{
  "input": "waveform_16khz",
  "vocab_size": 59,
  "encoder_mlp_ratio": 2.67,
  "encoder_layers": 8,
  "text_encoder_causal": false,
  "text_encoder_norm_position": "pre",
  "residual_init": "none",
  "shampoo_beta": 0.99,
  "adamw_lr_other_params": 0.00077,
  "batch_size": 128,
  "decay_fraction": 0.3,
  "final_lr_fraction": 0.1
}
Rows from block 2 of the text encoder of a small contrastive audio-text model, named by matrix and row number. Rows with one number belong to one neuron. Each number is 128 + 24 x the weight over its row's rms, rounded and kept within 0 to 255. All counts start at 0. After the name is the row's rms in percent of the matrix's.
After each neuron's rows are labels from the 100 texts, of 14976, where the neuron reaches its highest value: "tokens" is the input token at the peak. Only what is clearly more common there than usual is listed. The data: melodies that start on their tonic, played by one synthesised instrument.
# fc1: MLP up (text_encoder.blocks.2.mlp.fc1.weight, 512x128), inputs 0-127
# fc2: MLP down (text_encoder.blocks.2.mlp.fc2.weight, 128x512, transposed), outputs 0-127

fc1.297 081 [ 95 126 137  91 136 154 149 133 102 108 122 128  85 137 100 103 143 141 131 129 140 135 127 122 159 117 127  97 149 120 125 114 132  97 109 128  75 117 137 125 112 107 123 139 138 105 144 130 143 151 173 132 133 145 134 102 104 178 112 151 109 158 106 172 165 134 103 122 101 127 140  84 129 127 136 144 166 147  78 147 141 188 111 155 116 141 109 152 111 159 139 120 107 115 159 154 154 137 205 106 123 118 112 141 112 115 128  62 137 106 160 163 160  97 124 132 140 121 177 123 156 151 151 151 138 109  92  97]
fc2.297 075 [147 109  78 121 150  66 151 156 122  93 158 107 161 117 145 120  58  99 116 113 117 112  76 100 125 151  79 135  99 136 148  90 115 172 152 156 155 128  76 131 141 158 108 136 113 103 164  85 125 121 118 116 126 105 132 149 147 131 160 144 120 126 131 141 127 100 143 164 118 120 113 155 145 114 125 103 108 119 127 137 111 129 114 133  87 122 115  87 109 110 144 121 125 150 123 109  80 132 157 127 128 104 165 130 129 136 116 127 120 102 139 116 134 157 116 166 133  93  95 113  80 151 119 183 114 115 112 146]
tokens: "<end>"

fc1.105 096 [103 148 100 159 108 130 107 125 115 162 152 172 149 142 148 132 147 131 176 136 118 135 101 143  94 115 110 123 169 139 138 143 155 124 123 149 157  98 116 104 126  91  98 142 116 149 143 141 105 170 191 119 144 123 173 110 109 150 117 120 112 129 144 174 135 107 130 113 141 131  96 126 142 128 147 146  60 139  85  96 157 118 112 137 144  93 123  72 126 127 111  94  93 130 161 143 144  81 130 105  79  98 148 159 134 108 103 103 111  92 131 128 140 138 140 145 136 132  95 137  86 124 161 105 139 102 119 148]
fc2.105 089 [118 101  86  99 190 119 162 137 115 140 141 116 104 153  92 102 155 125  93 182 164 134 171 117 144 139 122 146 124 115 183 123 110 109 158 120 129 163 117 109  93 141 156 126 124 111 144 119 147  94 141 124 115  67 135 157 138 133 161 126  98 128 112 165 118 118 160 120 136 140 163 182 147  95 131 129 131 101 128 152 161 120 137 179 135 179 104 177 137 106 138 140 138 131 143 131 104 112 120 110 125 124 110 108 136 111 126 123 145 126  88 146 130  89 103 123 179 116 118 149 109 116 109 162 121  95 149 133]
tokens: "<end>"

fc1.393 104 [153 149 100 134 139 108 113 124 151 114  92 123 160  79 100  97 109 144 124  88 161 123 110 101 106 155 118  99 143 122 128 161 129 120 155 127 101 147 107 140 131  97 152 153 113 191 163 134 158 145 112 111 133 153 166 172 137  99 142 133 111 182 143 120 152 110  91 148 110 125 160 123 106 163 116 108 126 134 131 155 140 154  99 130  94 137 139 136 116  82 116 112 143  96 103 134 127 157 145  98 113 104 132 117 126 134 142  93 174  75  93 129  61 133 159 133 107 114 156 140 100 134 132  98 153 121 135 105]
fc2.393 116 [132 118 104 131  95  89 112 114 139 129 144 114 154 126 119 107 109 163 107 131 123 126 141 120 114 134 108 112 147  83 132 137 126 122  98 134 162  90 116 154 112  88 156 134 167  75 107 136  83 159 126  96 123  93 100 158 136 140 118  95 162 114 166 179 143 151 146 165 147 106 137  91 105 105 156 110 128 103  91 146 160 128 109 124 130  85 133 177 155 132 157  84 122 147 111 140  94 130 141 102 137 154 131 103 115 163 141 103 168 160 131 138 158 139 175 117 162 124 150  99 106 114 134 123 148 178 134 132]
tokens: "g5"

fc1.472 094 [117  99 137 100 150 166 127 118  70 147 125 143  90 122 142 115 158 135 113 158  95 118  93 133 138 116 105 105 138 137 142 141  99 121 158 120 113  79 152 111 124 129 129 183 119 135 139 132 161 148 111 138 151 134 148 135 128 119 197 125 138 131 120 156 158 140 183 158 176 155 140 140 145 114 167 162 130 111 135  94 126 171  92 122 129 147 115 138 129 156 126 111 116 138 169 115 125 110 166  65  73 108 154 114 134 139 135 111 157 106 128 135 158 114 122 130 141  87 117 103 119  93 109 162 139  88 151 127]
fc2.472 091 [ 94 113 127 152 145 101 112  81 130 121  96 132 145 162 119 147  84 120 101  79 122 145 112 157  95 119 151 121 121 149 173 130 113 130  80  94 179 124 108  98 114 152  96  95 132 103 156 133 175 144 128 160 126 115 146 110 147 140  92 150 111 186  97 113  88 157 156 104 156 119 150 126 131 145 105 143 108 169  88 120 126 117  93 142 119 106 108 119  88  76 129 177 162 140 131 103 115 107  79 117 123 140 133 125 128 135 122 134 131 144 128 143 152  93 137 124 157 108 154 131 144 157 136 128 110 133 122 150]
tokens: "<end>"

fc1.186 095 [152 112 156 105 113 117 124 137 150  89  83 112 121 125 152  82 132 121 117 161 113 121 132 138  86 125  81 141 160 143 122 122 133 142 111 138 151 146 118 134 146 104 147 107 143 118 177  94 146 111 158 127 139 162 130  98  80  90 155 114  75 124  84 137 125 148 140 122 180 112  91 138 121 131 104 153 151 156  75  99 155 119 117  98  85 148 137 103  95 174 166 110 118 132 127 154 134 139 148 137 191 109 148 135 111 132 124 128  87 144 140 168 121 166 152 148 140 129 127 123 105 107 125 144 124 164 136 120]
fc2.186 105 [104 114 125  89 175 114 142 155  74  80  80 143 148  80 105 107 142 109 120 110  96 138 102 125 120 152 132 105  72 141 147  96 110  91 148 130 163 124 143 126 142 147 150 155 160 149 142 134  91 113 155 105 163 162 160 115 143  95 111 169 143 156 117 115 141 150 163 141 119 117 151 141 119 117 126 114 110 126  95 135 145 110 143 155 140 124 146 149 134 144 118 135 108 144 174 178 144 123 124 142 157 156 108 160 126 132 162 133 105 113 138  98 109 136 128 135  69  94 148 120 133  92 111 162 101  91 131 132]
tokens: "4"

fc1.458 089 [116 103 147 130 140 118 106 123  91 145 122 128 158 118 166  81 176 114 123 126 109 130 130 105  92  85  92 133 142 106 156 159 114 128  95 117 134 122 143 163 130 115 175 132 101 101 120 115 137 103 109  99 141 152 147  81 121 133 115  73 108 135 129 137 124 133 123  97 120 121 143 147  75 100 163 123 128 104 109 100 100 153  91 116 145 184 115 144  93 119 163 164 156 153 122 116 127 143 115 137 176 155 172 115 107 156 123 125  66 138 154 106 124 101 108 139 143 127 121 122 128 143  92 134 122  75 106 116]
fc2.458 090 [139 137 121 119  79 173 131 126 124 108 143 152 144 128 110 101  92 126 153 120  91 131  90 126 140 144 126 107 124 136 146 105 133 143 162 138 159 131 127 111 122 136  86 130 105 117 110 104 132 134 147 141 167 122 151 127 149 159 165 155 113 193  96 105 122 120 181  94 124  98 152  99 134 120 145 164  90 167 154 124 122  94 128  57 162 140 142 134 120 136 109 118  99 128 126 164 108 115 172 146 139 115 100 148 146 130 120 147 141 117 162 127 113 179 132 105 151 125 119 118 149  81 149 139  96 188 116  98]
tokens: "4"

fc1.254 116 [156 119 136  75 172 164 123 187 133 129  76 122 163  76 109  74 116 108 129 116 133 125 120 105  84 138 158 118 141 149 132 115 133  92 134 125 114 144 145 123 138  99 170 101 136 109 138 124  91  91 160 159 151 125 146 120 101  91 167 116 100 139 125 125 147 119 176 149 116 164 129 122 138 129 163 125 142 143 104  91 164 110 133  96 113 116 180 139 155 158 147 162 103 157 138 129 111 114 118 154 146 119 150 138 141 139 118 136 125 164 107 140 148 106 144 131  89 131 114 149 123  95 159 142  84 117 127 145]
fc2.254 114 [ 89 111 173 126 135 129 107 104 154  85 131 154 160 102 151 124 165 141 139 148  83 110 131 124 127 112 118 113  93  94 110  93 135  85 120 140 154 132  86 102 102 153  97 159 112 184 157 129 127 127 146 119 175 152 181 132 132 118 116  93 100 135 132 127 144 169 146 123 143  89 144 138 144 144 155 156  93 153 121 152  95 117 116 158 127 117 156 119  87 121  99 107 132 134 146 105 124 153 161 144 115 102  90 156 121 103 144 113  67 130 153 111 100 150 135 125 120 126 139 109 107 142 136 171 153 150 102 105]
tokens: "4"

fc1.57 077 [131 104 124 137 109  74 165 144 161 115 128  90 131 132  91 154 118 141 115 107 153 114 134 155 138 174 100 145  79 133 166 120 120 151 126 103 155 123 115 162 107 130 113 103 125 153 133 116 119 182 170 147 110 163 126 135  72 135 147 110 143 166 117 163 155 103 154 142  95 120 126 100 123 109 128  82 107 161 132 140 144 141 130 131 139 123 119 146 164 121 127 111 112 115 146 147  80 126 159  67 107  75 120 108 118 107 131 126 128 129  72 119 149 114 130 141  90  83 145 127 113 160 121  91 122 151 140 142]
fc2.57 076 [163 139  71 149 153 171 116 115 120 153 129 143 133 125 182  91 132 168 117 139 147 108 129 138 140 118 132 120 140  88 100 107 104 158 111 143 106 106 161  99 125 165 155 176 166 146  95 101 127  89 101 163 142 123 164 148 142 113 148 125 123 120 156 132 127  99 118 134 153 138 140 144  95 154 121 128 146  94 148 158 132 116 105 110 111 142 150 174 134 136 106 110  99 168 102 121 131 154 135 167 125 170 114 119 175 147 121 120 180  85  89 149 143 141 124 135 122  98 100 130 164  97 159 106 118 109 129 139]
tokens: "g5"

fc1.364 096 [118 123 157  73 128 119  90 120 136 127 144 156 125 121 159 109 125 143 134 116  80 130 135 132 126 144 165  80 176 132  77 160 128 136 123 167 132 122 144 103 160 133 147 128 173 149 165 133 124 144  99 113  76 125 141 167  92 121 150 101 130 172 102 113 139 151 128 131 100 104 148 107 139 117  91 117 131 141 123  99 135 151 114 152 142 136 152 154 157 110 102 120 108 160 113 112 136 167  90 103 115 141 120 160 114 135 130  97 130 170 173 146 154 139 129 125 125 164 114 137 103 158 145 120  75 153 181 157]
fc2.364 101 [ 98 122 120 165 137 154 123 121 114 108 106 113 164 127 101  98 148 181 129 129 148 141  75 128 146 118 147 150  77 157 146  88 111 111 123 112 112 123 161 165 111 167  92 126 109  99  92 129 142 118 156 117 124 145 145 116 125 141 123 174 151  93 140 125  63 112 114  72 152 123 111 137 154 116 184 140 140 134 104 137 127 113 117 175 163 157 134 115  93 135 124 109 154  97 123 143 105  99 171 114 153 112 139 108 138 127 116 121 138  83 128 138 113 101 126 114 153  94 139 154 147 131  99 160 142 125 156 162]
tokens: "a3"

fc1.123 110 [142 161 112 122 155 124 157 117 150 108 115 132 165 110 126  56 123 171 102  81 130  90 113 124 117 143  96 139 158 130 108  93 135 104  73 114 128 133  81 166 111 105 116 121 139 132 149 145  90 142  85 117 108 176 131 154 155  90 139 152 132 114 154 138 111 130 152 160 120 114 124 123 125 146 112 143 142 109  79 126  86 134 131 175 120 115 109 111 148 132 134 116 109 120 148 128 131 114 150  80 123  85 161 104 155 148 119  95 163  93 104 137 128 112 100 151 162 104 125 131 131 135 133 100 116 173 152 152]
fc2.123 122 [119 165 106 133 125 124 130 101 141 113 118  85 115 116  75 151 129 118 121  75 100  98 163 129 122 134 113 149 124 154 122 139 165 151  99 123 142  96 137 155 142 109 140 127 126 109 105 142  96 104  97 126 123 147 112 159  61  88 124  97 128 100 107 100 157  87 149 105 146 112 137  96 114 101 123 113 127 124  96 121 101 139 114 120 113 110 138 155 110  90 105 139 135 118 114 120 158 159  81 100 121 106 113  81 147 137 109  76 138 121 118  96 160 136 109 119 113 109 197 124  86 137 118  82 156 118 125 109]
tokens: "g5"

fc1.376 097 [123 167  62 115 112  93  90 122 123 103 149 140  88 149 122 134 145 147 112 140 149 132 122 155  97  89 122 132 150 131 172 118  57 115 131  90 164 118 138 156 118 123 126 139  78 138 167 108 138 153 101 139 109 102 154 111 103 137 153 119 150 166 128 151 145 128 156 134 144 154 128 129 139  79 108 156 130 126 107  86 125 126 119 113 133 110 132 141 136 140 111 113 118 129 144 138 160 105 153  80 125  93 159 162 134 124  99 170  83 115 162 124 153 111 121 110 172  92 162 154 122 128 114 119 108  94 103 110]
fc2.376 102 [107 116 108 124 121 149 115 136 151 136 135 125 122 156  76 126 144  93  85 143 118 151 131 146 138 190 101 129 169 123 141 140 140 106 104 130 100 138 137  79  76 117 133 143 147 141 163 111 130 103  99 161  80  92 116 151 153 138 123 115 173 146 106 160 133 112 148 167 150 127 109 181 153 142 127 123 125 157 140 167 162  98 128 137 148 142  93 112 119  97  76 127  98 152 132 141  64 128 160 121 149 118 128 144 136 146 126 169 113 120  87 139 134 107 122 127 146 138 136 100 117 139 157 125 110 127 175 162]
tokens: "<end>"

fc1.437 110 [148 148 150 154 125 140 132 151 126 107 107 114 132 113  82 145 159 109 116 154 156 128 161 141 121 122 117  61 109 166  86 130 117 137  91 123 117 117 114  68 148 109 125 143 168 158 121 181 117 106 122 126 129 141 150 109 136 150 141  83 138 136 147 124 116 157 147 139 159 142 140 125 137 137  96 124 123 149 112 102  90 151 123 136 132 144 142 100  88 169 166 128 135  93 120 147 143  95 127 117  88  95 128 120 165  76 124 158 131 132 108  82 133  99 139 129 153 123  91 167 129 148 130 165 128  66 103 112]
fc2.437 112 [ 68 134 121 167 144 125 127 124 165 142 156 153 107 117 151 148 184 132  79 134 124 113 131 124 117 127 133  96 118 128 156 141 158 119 142 131 151 155 129 146 148 110 109 128  88 101 150 109 147 127 148 199 100 138 144 153 152 110  91 118 117 142 158 113 117 120 131 124 146 115 135 193 144 137 119 103 136 101 105 177 134 114 133 125 168  91 169 136 155 134 173 132 127 128 134  99  97  90 157 118 177 122 114 110 175  89 127 126 156  95  95 102 121 106 150 135 127 134 139 133 141 115 131 141 138 142 181 146]
tokens: "c5"

fc1.161 079 [127 158 143  94 150 131 102 113 133 123 123 101 138 113 149 126  92 149  67 129 123 168 100 109 139 140 121 137 109 126 155 144  41 143 146 146 135 140 179 121 169 114 155 142 125 104 109 142 134 120 106 125  81 107 128 138 126 115 142 107 156 193 116 148  93 142 165 163 103 134 158 141 161 116 116 133 155 148 107  85 129 132  79 104 139 148 155 104 138 107 114 119 133 140 132 107 153 149 156 145 107 111 127  91 108 120 101 102 158  92 142 144 119 112 147 120 143 122 141 134 129 169 112  77  90 116 138 102]
fc2.161 078 [130 138 121 133  71 111 101 121 135 104 110 149 111 134 117 150 143 135  87  94 115  74 106 141 108 110 163 141 130 100 125 114 162 143 136 122 130 122 106 155 117 119 141 156 145 157 141 161 150 136 104 138 133  90 134  66 169 112 112 147 120 102 175 107 134 135 155 115 145 139 127 157 107 123 139 109 137 135 128 108 117 111 162 112 158 129 120 167 103 135 107 155  93 124  81 146  56 126 165 141 117 149 108 182 128 157 144 121 114 158  99  71 126 134 140 143  91 138 138 174 118  97 118 153 130 130 127 168]
tokens: "a3"; "a2"

fc1.229 086 [163 163 137 114 127 131 127 132  90 152 113  94 122 120 148 145 138 160  90 131 110 130 136  85  80 122 152 124 139 128 139 167 129 112 107 172 163 114 140 125 116 125 126 141 138 149 141 137 144  93  90 138 148 122 160 136 150 123 134 116  80 123 146 123  99 102 121 122 142 155 126 156 137 129 181 142 122 129  82  83 127 172 132  96  69 170 168  92 182  80 126  95 116 147 149 132 111 139 128 119 157 124 157 124 134 125 126 145 113  79 130 146 100 126 136 148  72  97 121 149 155 141 109 173 135 115 145 119]
fc2.229 076 [111  97 162 128 122 150 126  94 177  87 154 122 136 127 126 101 129 165 122 133 109 138 147 176  93 113 111  95 117 113 147 104 108 121 118 110 118  69 134 104 118 137 114 145 124 151 128 130 104 141 197 162 121 125 120 102 152 152 126 109 115 164 102 168 118 168 143 106  93 120 131 117 111 107 109 121 147 131 100 101 104  68 144 150 131 147 169 129 141 105 157 121 115  81 133 135 156 148 157 134  89 149 146 128 135 106 120 161 157 198 119 116 126 145 154 107 153 156 104  98 116 158 140 138 143 125 121 101]
tokens: "c5"

fc1.403 111 [107 139 151 107 120 128 145 144 138 135 107 148 159  95 135  90 138 107 153 168 139 135 133 116 100 102 127 113  90 112 170 124 152  99 119 137 175 148 148 117 150 140 162 154 101 150 159 133  61 109 175 166 120 141 143 126  82  79 113 165  99 173 143 151 144 113 136 165 120 155 127 115 122 109 152 171 146 134 112 126 148 127 138 120 125 118 171 121 169 135 156 126 120 125 152 148 154 146 109 125 142 116 113 139 143  83 119 175 114 173 104 125 144 151 171 121 105 111 107 138 107  86 167 135 123 149 121 155]
fc2.403 122 [114 102 134 118 160 141 114 125 125  99 113 116 178 126 110 129 151 133 121 128 147 101 125  97 156 113 104 108 103 121 123 101 138 115 136 147 136 169 143 103 141 172 121 104 172 143 111 155 114  90 145 140 200 126 155 117 147 107 191 109  97 126 119  88 133 127 163 123 138  95 147 129 126  97 103 157 116 150 131 155 145 117 112 146 167 100 135 162 117 126  92 138 103 159 139 123  96 102 166 134  96 119 131 161 129 111 118  95  95 125 104 153 117  62 115 118 130 160  99 123 116 127 165 172 127  90  95 125]
tokens: "4"

fc1.506 098 [132 118 132 125 143 155 146 157  72 114 119 115 150 144 120  80 106 137 124 174 144 111 106 106 169 137  76 136 119 140 130 111 105 159 113 134  82 132 153 115 154 131 133 100 146 140 159 124 136 127 141 146 158 138 170 123 103 167 117 133 182 197 167 176 145 111 125 101  97 103 140  99 112 145 125 122 138  99 147 142  91 144 124 152 112 178 145 115 160 108 114 137 137 110 132 155  80 129 143 138 164 143 109 116 143 157 114  93 128 130 100 148 166 123 118 165 100 101 148 109  93 113 104 143 124 110 113 121]
fc2.506 095 [100  98  88 175 139 102 122 118 168  64 129 142 119 117 130 126 107 149 128  88 105 107 116 132 119 188 153  85 110 154 104 127 129 123 130 157 115 160  90 157 102  97 119 167 147 111 152 133  91 111 154 164 128 115 127 130 117 156 151 128 139 172 111 160 109 114 107 126 108 123 112 134 119 149 133 125 108 162 104 130 129 154 106 103 100 135 119 122 183 136 147 116 132 111 152 142  90 151 131 117 140 101 117 208 108 157 104 146 145 130 162 143  81 102 139 140 111  93 123 103 133 129 142 138 139 165 135 134]
tokens: "g5"; "g6"

fc1.68 078 [105 119  99 127 148 139  90 139 122 125 135 115  65 180 144 160 149 119  86 128  87 158 153  96 168 108 128 113 134 170 132 140 138 117 140 114 122 125 107 125 102 147 154 156  70 126 131 162 150 111 140 121 139 114 155 114 161 163 113  85  97 111 119 142 129 163 161 170 105 122  91 117 165 125 122 165 156 108 120 124 151 108  91 172 117 118 147 144 108 117 114 118  81 123 152 171 169 158 106 140  96 128 119 117  80 153 107 110 108 147 117 137 152 142 115 110 135  91 121 102 113 135 102 148 118 120 107 122]
fc2.68 082 [105 171 106  82 123 109 142 143 145 134 154 131 105 158 116 132 132 115 166 132 147 128  95 166 130 132 113 113 143 131 131 133 135 118 124 123 163 125 112 113 141 110 140 155 181 100 182  81  98 115 125  71  78 126  84 100 112 128 110 126 110 131  87 122 140 119 110 137 145 117 142 104 136  93 118  84 149 107 108 143 117 126 160 106 102 149 119 116 167 145 141 120 148  96 142 104  72 125 129 113  90 117 151 137 175 124  78 140 131 126 111 157  86 136 109 177 157 104 162 120 143  87 109 137 133 117 109 104]
tokens: "<end>"

fc1.460 083 [140 139 130 174 118 112 112  77 148 133 106 155 158 122 146 152 137 180 109 144 127 142 100 158 149 102 107 144 103 119 107  78 114 157 118 139 126  97 158  95 103 133 122 149 137  84 113 128 113 112  89 102  86 146  77 176 126 130 131 100 124 110 162 138 113 153 106 117 119  96 131 127 152 157 130 115 100 122  99 115 170 137 133 128 133 150  98 119 126 120 141 144 164 157 102 168 110 138 137 123 112 105 108 122 124 161 123 151  63 120 183 114  90  89 148 109 106 125 144 121 134 117 153 113 115 142  76 154]
fc2.460 085 [ 71 113 146  53 117 136 117 117 121  92 106 131 117 111 109 142 153 117 112  86 151 157 135 106 113 144 138 124 143 130 128 140 134  84 139 156 155  95 140 148 146 116 132 134 125 172  83 126 157 115 128 132 101 146 134  92  83 137 118 180 117 159 175 145 105 118  87 122 148 132 131  98 142 118 134 123 150 131 125 192  76 169 125 174 127 138 104 137 153 143 125  97 121 124 119 110 145 149 116  96 157 148 122 140  81  76 134 127 133 110 108 128 126 147 142 105 143 111 143 177 123 137 122 112 154 161 143 127]
tokens: "a3"; "a4"

fc1.142 120 [105 110  94  74 130 112 119 139 141 153 167  97 115 148 124  95 177 102 125 115 146 131 114 126 110 102  96 102 147 137 162 151 104 131 123 110 146  84 150  96  75 143 101 145 109 165 177 103 144 156 144 136 109 112 120 129 125 161 123 148 111 183 126 164 123 148 169 142 148 144 118 150 123 112 169 121 150  97  97 100 121 107 106 126 125 131  69 154  99 106 111 128 120 137 141 143 121 116 114  65 117  92 129 114 112 125 125 132 113 154 144 156 164 112 119 136 175 143 117 149 113 112 142 145  83 105 153 131]
fc2.142 122 [117 123 108 154 105 121  81 127 111 158 161 131 125 137  60 158 130 116  76 174 115  97 117 180 119 153 122 133 162 119 184 112  90  90 110  92 112 130 114 103  81 129  68 110 127  71 142  98 167 102 107 125 126  73 113 135 121 130  99 142 130 142 111 135 122 145 137 152 129 144 139 134 129 134 104 153 133 128 117 171 120 121 116 140 134 102 128 135 146  53 128 150 151 161 121 147 108 112 130 103  87 103 128 120 108  91 128 108 138 116 112 141 139 106  96 114 118 124 126 138 133 129 123 130 143 121 122 154]
tokens: "<end>"

fc1.317 072 [ 59 174 130 121 125 118 148 105 145 117 117  91  98 118 134 119 143 155  85 123 100 149  81  96 146 159 131 127 158 100  96 145 138 144 141 115 139 111 129 106 109 121 111 163 132 134 149 147  63 148 174  99 137 147 130 133 161 140 118 123 120 158 135 120 106 133 148  83 122 159 105 140 153  78 163 112 134 111 140 151 148 128 136 116 127 126  96 142 100 132 128  92 103 140 105 128 151 113 163 117 155 145 121 157 160 162 150 106 127 135 129  95  87  97 149  89 190 130 160 140 101 120 114  97 107 109 141 131]
fc2.317 067 [102  89 140 136 121  95 128 120 141 117 119 139 148 100 145 121  97  78 151 122 124 109 150 131 118 129 158 135 124  96 166 124  77 134 114 128 133 158 115  98 180 118 141 121 146 154 116 120 182 161 132 127 106 115 136 137 158  87 156 136  80 104 135 131 147  86 139 105 193 111 148 134 122 177 116 110 142 142  91 135 135 137 119 126 152 116 109 110 153 129 107 155 144  96 167 109 112 152 125 125  78  91 144  94 107 130 104 132 141 168 115 116 147 161 119 139  49 122 132 121 145 125  80 141 131 145 136 145]
tokens: "a3"; "a2"

fc1.103 126 [137 138 130 140 125 170 158 155 123 134  99 123 132 150 114 119 123 103 139 118 151 109 113 120 111 113 145  98  88 142 107 154 119 128  98 115 123 129 140 129 157 134 104 169 129 144 131  61 171 124 134 139 132  75 111 155 120 123  77  95 117 110 124 104 116 191 133 142 149 186 131 176 150 164 177 143 142 158 183 129 122 100 159  89 119 150 157  86 160 152 140 135 110 122 101 123 127 140 149 152 147 146 153 103 113 107 112 134 137 133 128 145 104 102  99 110 139  95 131 138 105  84 127 111 129 115 109  81]
fc2.103 138 [150 131 112 144 128 162 183 140 160 128 125 132 154 116 116 156 149 107 113  69 120 135 103 133 100 114 150 102 103  99 122 128 143  78 124  96 111 140 123 168 109 126 114 135 150 161  84 140 202 142 114 128 125  72 138 112 120 136 130  73 152 107  69 108 105 133 140 125 102 115 115 165 113 138 136 118 163 139 122 132 109 135 139 132 153 138 136 181 121 113 130 108 123  99 108 127 134 159 144  76 118 104 114 117 123 132 143 115 112 154 167 157  90 161 136 140 151 141  93 148  85  95 104 113 118 120 135 147]
tokens: "a3"; "a4"; "c5"; "f3"

fc1.90 068 [144 173 174 152 102 126 160 165 106 138  84 105 140 142 114 168 154 118 112 136 170 157 134 131 129 103 128  86 114 159 113 113  85 121 149 119 125 140 120 119 117 123 131 138 160 140 129 122  76 108 186 119 121 146  99 111 144 130 125 107 131 146 159 141 101 146 142 164 109 144  97  88 168 129 125 150 136 158 159 151 121 147 129 125  64 127 145 153 158 126 183 142 127 100 131  86 144  98 144 134 143 126 123 111 136 117  97 121 143 118 144 143  83 103 162 145  95  88 116  91 127 157 136 141 128  84 102 127]
fc2.90 069 [110 134 106 120 145 121 126 103 160 141 182 108 138 126 104 123 116 138 102 113 131  98 108 117  85 131 103 103 129 120 187 120 125 132 161 128 111 103 119 120 126 105 122 174 117 110 175  99 142 130 147 149 110 134 145 114 147 122 127 139  97 101 119  98 138 123 137 148 145 172 152 151 131 125 131  85 131  74 129 146 100 125 133 128 157 113 178 132 108 141 109 154 161 156 134 130 115  68  92 121 112 144 146 112 168 135 180 115  78 119 128  80 170 133 136 149 143 136 144 146 179  98 136 151 130 174 103 163]
tokens: "c5"

fc1.367 107 [104 125 143 110 133 144 112 164  97 133 142 142 156  87 155 135 120 130  82  89  94 120 102 109 159 101 157 113  96  67 127 139 133 106 113  99 118 140 127 112 119 157 124 150 123 150 124 116 130 131 167 166 142 117 145 131 135  92 118  95 117 101 156 114 131 138 148  98 165 121  96  95 158 118 177 145 142 143 130 140 151 149 173 141 138 146 157 133 141 146 160 139 113 164 123 140 175 145 107  85  72 125 185 100 154 102  90 138 150 143 121 127 112 111 143 102 121 131 147 109 136 131 103 128  97  88 102 170]
fc2.367 113 [126 128 148 112 153 147 186 104 150 155  88 148 140 133  91 115 100 114 118 113 133 145 137 158  86 125 156  96 141 144 124 124 121 148 106 127 176 159 119 120 104 140 101 144 145 152 114 146 137 130 111 111  98 139 160 100 146 131 141  88 147 137 123 117 161 140 130 165 115 154 131 157  89 142  83 155 172 170 110 168 132 114 111 100 135 140 127 129 139 112 124 126 127  83 122  65 126 123 151 160 147 122 105 107 152  86 135 137 158 124 124 151 109  94 149 160  88 140  95 177 121 114 178 124 105 117 140  84]
tokens: "c5"

fc1.174 077 [130 150 152 124 145 147 113 129  62  99 141 100  94 168 133 102 147 143 129 148 122 128 106 132 110 174 159 129 120 117 147 136 140 128 133 132 144  94 127 132 117  86 112 123 106 154 112 132 161 154 152 131 111 159 144 108 141 101 112 142 112 111 110 142 135 163 156 148 138 115 151 139  90 140 151 176 147 152 124  72 121 167 124 121 130 132 143 156 148 102 126 151  96 144 129  62 148 108  96 107 158 154 163 158 128  99 140  98  81  99  76 131 179 121 111 107 104 123 128 105 152 112 143  90 133  80 134 126]
fc2.174 081 [142  75 111  93  92 124 124 103 103 105 103 103  90 126 139 120  88  65 148 109 117 112 122 122 103  95  77 116  90 154 111  99 103  95 124 113 146 123 109 125 104 148  77 149  74 125 120 128 151 104 163 177 119 124 123 125 147 126 145  90 140  92 111 146 114  99 145 111 123 150 110 111 137 120 125 120  97 124 130 133 112  86 118 155 127 132 125 111  80 109 113 162 128 131 158 163 118 116  91 146  72 106 138 118 145 102 119 176 158 143 118 126 114 140 121 133 126 120 131 147 125 100 163 158 115 111 172 152]
tokens: "<end>"

fc1.429 084 [ 86 125 119  92 118 119 154 152 170 171 144 148  90 175 155 139 114 182 107 105 129 110  77 105  77 118 116 186 146 118 170 102 139 112 124 170 130 139 160  96 130  80 159 111 124 163 110 118 140 145 101 127  91 119 130 116 100 117 111 165  76 113 158 148 123 146 114 107 110 109 110 110 153 136 156 118 107 158 120 136 148  89  85 143 136 120 105 137 155 125  97 147 115 148 128 128 134 116 126 140 115  98 135 122 127 176 101 134 131 161 117 140 105 104  81 126 145 135 136 120 115 134 153 121 119 132 123 158]
fc2.429 088 [199 106  81 134 108 148 103 115 109  97 135 151 149 136 111 133 122 105 128 130 143 133 132 146 103 155 142 151 104 171 129 122  75 108 151 121 131 106 131 139 139 133 140 121  81  98 114 129 107 111 141 109 165 185  88 139 138 104 120 103 123 143 148 132 134  78  90 147 126 102 111 109 139 132 139 122 146  89 141 162 141 166 133 117 145 140  96 119 145 126 156 130 118  83  71 118 148 155 139  84 115 129 106 109 134 110 138 128 127  68 100 149 135 171 117 160  78 109 146 109 137 124 124  91 153 118 106 103]
tokens: "a3"; "<end>"